config = dict(
    arch='conformer',
    model='multi-label audio tagger',
    dataset='struck, bounced, scraped and rolled objects made by modal synthesis',
    train_examples=78125,
    n_mels=40,
    hop_length=160,
    input='log_mel',
    spec_augment=True,
    win_length=400,
    norm='layernorm',
    activation='gelu',
    mlp_ratio=3,
    head_dim=48,
    fused_qkv=False,
    qk_norm=True,
    inner_norm=False,
    subsampling=1,
    layers=14,
    width=192,
    positions='sincos',
    kernel_size=15,
    num_labels=32,
    init='kaiming_normal',
    residual_init='none',
    optimizer='soap',
    beta2=0.95,
    lr=0.0016,
    beta1=0.9,
    shampoo_beta=0.95,
    eps=1e-08,
    precondition_frequency=20,
    max_precond_dim=1024,
    one_sided=False,
    adamw_lr_other_params=0.0016,
    grad_clip=5.0,
    ema_decay=0.99,
    steps=9000,
    batch_size=128,
    epochs=14.7,
    lr_schedule='step',
    warmup_steps=180,
    weight_decay=0.0,
    adamw_weight_decay_other_params=0,
)
Rows from block 11 of a small multi-label audio tagger, named by matrix and row number. Rows with one number belong to one neuron. Each number is 128 + 24 x the weight over its row's rms, rounded and kept within 0 to 255. All counts start at 0.
After each neuron's rows are labels from the 100 clips, of 14976, where the neuron reaches its highest value: "loudest band" is the band of the loudest frequency at the time of the peak; "top examples" is what is common among them. Only what is clearly more common there than usual is listed. The data: struck, bounced, scraped and rolled objects made by modal synthesis.
# fc1: second MLP up (model.blocks.11.mlp.fc1.weight, 576x192), inputs 128-191
# fc2: second MLP down (model.blocks.11.mlp.fc2.weight, 192x576, transposed), outputs 128-191

fc1.215 [104 141 124 116 176 117 120 102 112 114 125 159 147 112 112 123 133 144 104 122 123 155 155 131 139 129 141 105 123 158 123  95 118  88 119 112 151 159 118 137 140 122 174 140 127 145 114 130 110 105 155 150 128 121 122 130  88 118 117  96 106 108 128 139]
fc2.215 [128 105 134 121 118 131 149 123 152 151 146 170 114 145 147  96 114 157 105 158 150 129  98 148 136 117 124 137 111 136 158 107 108 161 121 152 107 126 142 150 118 129 139 107 130 104 132 123 120 145 137 119 182 178 120 158 139 113 143 193 135 136 106 141]
loudest band: 4000 to 8000 Hz
top examples: clamped rod; clipping; text has "clipped"

fc1.334 [124 145 162  94 129 128 129  91 144 141 138 110 102 154 139 123 106 155 162 161 127 141 148 176 175 125 115 162 137 139 136 108  98 154  83 141 120 168 154 157 156 123 163 136 109 126 112 138 136 114 129 165 152 126 105 141  99 116 156 101 148 118  90 159]
fc2.334 [148 131 109 131 142 149 186 108 113  99  85  71 105 131 127 151 120 108  92 112 120 136 122 167 100 122 134  81 136 159 148  84 186 109 112 137 172  96  97  99 141 162 141 117 105 101  74 121 133 100 128 131  87 166 111 124 125 123 115 123 169 164 160 108]
loudest band: 4000 to 8000 Hz
top examples: white noise; steel-like damping

fc1.507 [115 149 102 152 124 109 118 138  91 134 123 105 111  96  94 121 120 147 104  76 113 114 153 155  95 145 131 154 108 135 147 115 158 106 118 142 106 148 147 141 122  99 113  77 165 138 127 141 125 104 103 170 125  92 154  81 127 138 134 108 131 130 113 108]
fc2.507 [123 119 145 147 131  79  97 148 162 114 130 162 150 111 140 136 115  87 130 135 139 136 147  68 118 167 146 134 125 140 139 130 106  86 145  84 177 127 118 129 154 138 150 137 133 126  83 103  92  90 179  94 137 133  84 179 123  99 166 132 135 116 143 122]
loudest band: 500 to 1000 Hz; 1000 to 2000 Hz
top examples: thin (high-pass); rumble; action: scraping; pink noise

fc1.500 [151 126 140 127 114 122 131  95 106 121 122 119 178 102  93 152 117 140 148 124 139 119 112 130 128 119 132 137 151 106 134 127 156 110 102  48 123 132 132  74 114 101 119 126 186 106 124 115 119  89 113 178 131  75 141 129  93 131 133 159 100 163 109 118]
fc2.500 [ 95 118 164  68 128 145 120 125 107 146 115 141 147  98 153  95 155 130 113 133 194 158 128 145  86 143  85 123 149 167  99 118  81 124 149 100 117 120 108 134 158 139 142 135 100 154 185 131 121 131 160 120 137 146 148 140 152 171 147 109 175 158 130 165]
loudest band: 500 to 1000 Hz
top examples: small; steel-like damping; thin (high-pass)

fc1.214 [ 68  92 172 102 102 132 113  85 175 114  84 145 148 134 111 134 139 143 173 152 105  98 116 142 165 125 137 123 186  95 116 108 102 120 117 116 127 118 151 101 130 110 125 126 145 148 120 107  80 109 122 141 122 129 126 149 139 125 131 146 109 141 118  80]
fc2.214 [122 158 117  94  90 105 156 127 101  79  98 129 119 133 149 195 118 143 144  91 125 111  96 124  97  97 120  95  79 116 117 187 125 124 135 149 107 122 154 112  93 121 151  93 101 116 110 151 124 150 118 149 145 128  95 123 166 118 126 135 133 120 104 147]
loudest band: 4000 to 8000 Hz
top examples: rubber-like damping; clamped rod

fc1.558 [136 117 131 114 126 148 126 135 111 141 104 124 187 148 123  59  91 107 134 133 103 142 128 137 110 143 139 119 167 139 115 137 118 114 132 152  93 135  90 102 126 116 120 125 120 154 102  81 120 102 154 109 163 119 140 113 157 144 100 115 140 127 158 144]
fc2.558 [157 115 118 139 135 134 134 145 136  77 148 111  92 158 154 173 141 182 150 134 132 146 116 129 188 120  89 148 121 107 144 118 102 120 136 120 180 108 137 151 137 122 174 141 128 121 162 164 138 105 103 146 117 135 140 158 138 149 159 108 124 170 104 157]
loudest band: 4000 to 8000 Hz
top examples: ceramic-like damping; rolling; size: medium

fc1.270 [171  97 133 154 154 121 119 137 139 117 119 101  97 118 136 127 144 130 132 141 157 112 148 179 133 126 176 148 128 120 129 124 159 121  87  78 124 173 147  94 131 104 116 126 128 117 147  97 105 114 138 150 106 163 165 154 113  98 117 121 129 128 159 125]
fc2.270 [125  81 128 108 138 133 140 103 115 159 125 130 126 133  94 175 164 132 122  65 140 117 116 112 139 150 127  75 108 114 129 165 108 122 160 128  97 107 144 169 145  97 120 138 138 141  89 164  93 158 117 118 112 137  82 125 133 153 117 141 140  82 109 125]
loudest band: 4000 to 8000 Hz
top examples: steel-like damping; rolling

fc1.522 [109 102 108  98 128 140 132 155 101 132 124  81 116 117 136 120 122 123 102 142 125 137 127  83 121 116 115 198  98 132  95 129 113 100 136 132 138 111 110 140 111  73 100 128 123 148  98 167 159 110 145 124 123  93 187 139 117 106 141 130 115 122 147 111]
fc2.522 [174 126  84  98 111 164 120  59 145 181 120 131 129 139 146 130 142 121 110 140 130 155 115 155 127 107 125  92 133 130 179 140 133 120 137 118 168  94 105 133 107 140 131 208 132 127 109 112  91 137 138 126 112 152 148 103 104 142 128  85 123 109 144 157]
loudest band: 4000 to 8000 Hz
top examples: clamped rod; scraping

fc1.325 [133 104  98  86 148 141 137 119  71 118  75 155 123 126 123 123  99 156 148 112 126 115  87  89 145 160 125 104 141 119  88 130 115 141 151 126 105 144 129 129  81 145 148 164 150  99  57 137 106 122 110 144 152 113  95 123 149  89 122 130 169 149 145 127]
fc2.325 [141 126 151 178  77 146 130 135 146 120 166  90 123 126 122 163 169 129 129 127 112 113 114 150  81  76 105 119 122 139 142 133 106 118 116 151 141 140 122 114 171  76 124 128 104 133 153  97 106 157  95 108  90 166 144 101 106 130 132 123  83 125 155 134]
loudest band: 4000 to 8000 Hz
top examples: membrane; size: large; rubber-like damping

fc1.162 [104 115 135  88 103 134 175 108 111 172 121 111 148 146 161 108 148  91 104 136 160 107 128 130 216 155 123 112 108  65 181 116 139 100 144 130 108 107 164 143  91 122 161 108  86 137 118 174 124 160 167 138 119  96 126 180 123 132  76 148 101 148 145  96]
fc2.162 [144 179 123 140 125  83 143 106  89 143 161 124 124 127 133 109  82 132 110 145 173  92  75 156 132 159 151 129  81 171  94 145  97 135 119 119 127 165  89 156 130 164 163 137 113 139 107  90 127 130 120 132 150  99  85  89 113 118 132 101 164 118 114 118]
loudest band: 4000 to 8000 Hz
top examples: steel-like damping; white noise

fc1.554 [148 104 157 144 145 130 155 138 133 123 119 116 123 131 131 150 131 147 174 113 135 146  86 145 116 182 115 124 156 118 113 172 142  91  85 122 151 136 127 127 131 102 132 155 127 118 100  70 166 179 118 134 161 136  94 130  91  91 116 168 155 185  96 131]
fc2.554 [131 142 101 112 132 125 158 109  91 140 124 114 137  97 114 122 104 141 124 149 106 104 110 118 155 146 146 165 141 104 143 133 146 163 121 145 147 139 134  99 132 125 165 105 127 108 146 120  88 152 165 138  98 166 182 187 146 113 135  41 130 117 152 152]
loudest band: 4000 to 8000 Hz
top examples: small; closed tube

fc1.95 [114 145 145 117 139 118  98 112 126 143 152 124 135 110 159 144  90 152 171  65 129 144 122 135 116 111 111 176 153  96 140 104 122 132 114 131  87 126 116 167 124 118 134 101 112 171 122  91 101 136 134 163 116 142 150 137  64 120 147 118 166 121 106 131]
fc2.95 [153  98  91  95 162 131 136 107 136  87 101 119  95  84 126 118 142 103 104  58  93 136 123 129 122 117 130 128  72 148  89 163 120  93 130 124 178 118 130  89 158 136 136 113 146 114 121  82 128 127 166 163 101 154 101 135 135 132 140  99 129 127 163 159]
loudest band: 500 to 1000 Hz
top examples: thin (high-pass); striker: soft; small; rumble

fc1.483 [114 121 102  91 124 110 110 151 128 170 123 125  95 120 124 163 113 108 101 118 115 100 109  99 124 114  92 120 110 171 122 112 135 113 138 158  76 160  96 136 125 120 138 191 165 134 143  84 114 162 154 154 167 121 167 172 113 144 150 115  96 127 120 121]
fc2.483 [141 166 135 178 139 112 127  89 120  81 132 122 161 119 143 118 141 111 164 168 116 140 153 138 120 111 157 129 150  98 110 126 106 150 104 102 133  76 145 123 147 141 126  77  84 109 120 148 143 128  98  86 109 134 108 103 110 117 134 141 161 124 126 122]
loudest band: 4000 to 8000 Hz
top examples: small; repeated hits